{
  "dataset": "abstract colour fields from 500 small random pattern networks",
  "image_size": 64,
  "horizontal_flip": false,
  "translate": 0.12,
  "depths": [2, 3, 4, 2],
  "init": "trunc_normal_002",
  "residual_init": "zero_last",
  "learning_rate": 0.0037,
  "adamw_lr_other_params": 0.00099,
  "batch_size": 64,
  "lr_schedule": "wsd",
  "decay_fraction": 0.2,
  "warmup_steps": 1450,
  "adamw_weight_decay_other_params": 0
}
Rows from block 2 of a small image classifier, named by matrix and row number. Rows with one number belong to one channel. Each number is 500 + 25 x the weight over its row's rms, rounded and kept within 0 to 999. All counts start at 0. Numbers have three digits each.
After each channel's rows are labels from the 100 images, of 14976, where the channel reaches its highest value: "top examples" is what is common among them. Only what is clearly more common there than usual is listed. The data: abstract colour fields from 500 small random pattern networks. In brackets: how many of the 100.
# convs0: first 3x3 conv, stride 2 (model.blocks.2.convs.0.weight, 128x64x3x3, each kernel summed), inputs 0-63
# convs1: second 3x3 conv (model.blocks.2.convs.1.weight, 128x128x3x3, transposed, each kernel summed), outputs 0-127

convs0.74:549519479467530492480537476484504506487489500476500480519463465465508494533463500476508483477541485513487527508463506474511525456503461501530489453523486548476512466455493520503509475508502542
convs1.74:505520514498504476477520518516541454518497540532502530507504541521467519497482529515508497528531495485468487464520474501502470509511493512512503531502560505498434554525459521477484497456505507484488490549511510438497519524497545479492504485463495536522458504458501543518483482525474495524484498522541494494526487490450515518495500469454509473499496470499510517501477522569484508495485
top examples: fine detail (57); bright (27)

convs0.92:521537523491491500481526434454507508526470498493469505533477502494473496484505483495502465485516531529478503509522442441523499449514517488493498498508510486458524510559494509469492516477494529
convs1.92:540528533505440547482424491489506510477501515534487539487489472465544475527474551502510526471519492467493492496499519510501475485525557481504497504477489451431496540517509426495529503505526497488487479526520500507510490496506476472501497478525472494510516505517459527492458481486507498519484447500497470525495527486531488524513458511493510518481514499501544488513492528492485500468513
top examples: fine detail (38)

convs0.95:506467494509529525494495494504521511460538501496534509509472443471494489480473490529472505497493507493545559531484457468544503518533471527500493490520535521503511508467451530491469526508500468
convs1.95:489538516503510487475524514490512581464445476499498480505542514493493516489493496535505529511529507466534474524498473474529520494494467518520495493464507475478496473482507519540493468515530533445527504536498460477512505515516512468436454475483558478513474497499464502479518469492487508510456504510509488446490496507452456462497497520504515490506512515527524528531463510515492498520516
top examples: dark (32)

convs0.69:509492477511469505504488512531442485506508484474468496483504503505534502540497497459486540540482525497529497481524502517499518563543496468486472502501498466489447531433515472495481474505511483
convs1.69:482492517494514500505531471497496493489487502519524515514522521520496531503528451458504492530543519505512438475530530506504504507499479526500534516476503491524493507467513481524484484474503540501494526493480525544535568554509480505492521512493508519494532537494556498491459554507452520479500484526509527523519488483506514489511485555513507471523468510493506510470493488526536477503405
top examples: dark (36)

convs0.49:460498496518480531468488507530496513526473550490538550527516531490482513532496474522519517520475492504499511520497460461447461478491507509494499508436523506515510476512493480503482504538486554
convs1.49:526520453509540471526466505486504536523505575518500498484506502492479493500518547449500506504500497474524491532448497481513511499450438485512517477540456452511503489497479441520552516530473515507504515497471503478457491488521527506522492509485542489510510474533539504537479506470506512525474509485495492500486509527568495539506499503515474540500517472489492481496491483484475484475519
top examples: fine detail (39)

convs0.41:492547515523456485464529458493448498471516498506519496474542519504514510512465505503496487527491510526522471528486489513490492458456516520526520494464453520480467491436461490494493517494492522
convs1.41:526523459482524493496518503472523524557459499492509514505464473473479485533472488470497492499499475491445506512502504468498503486503504485498500525490529467448471540520487493466521512471488521518520483515514472497508510484507490478502497510496514520503443519446476534491445468517525492542478454546518499487516452542507548502497470458446547484517490515485459477501518489528488510467523
top examples: bright (28)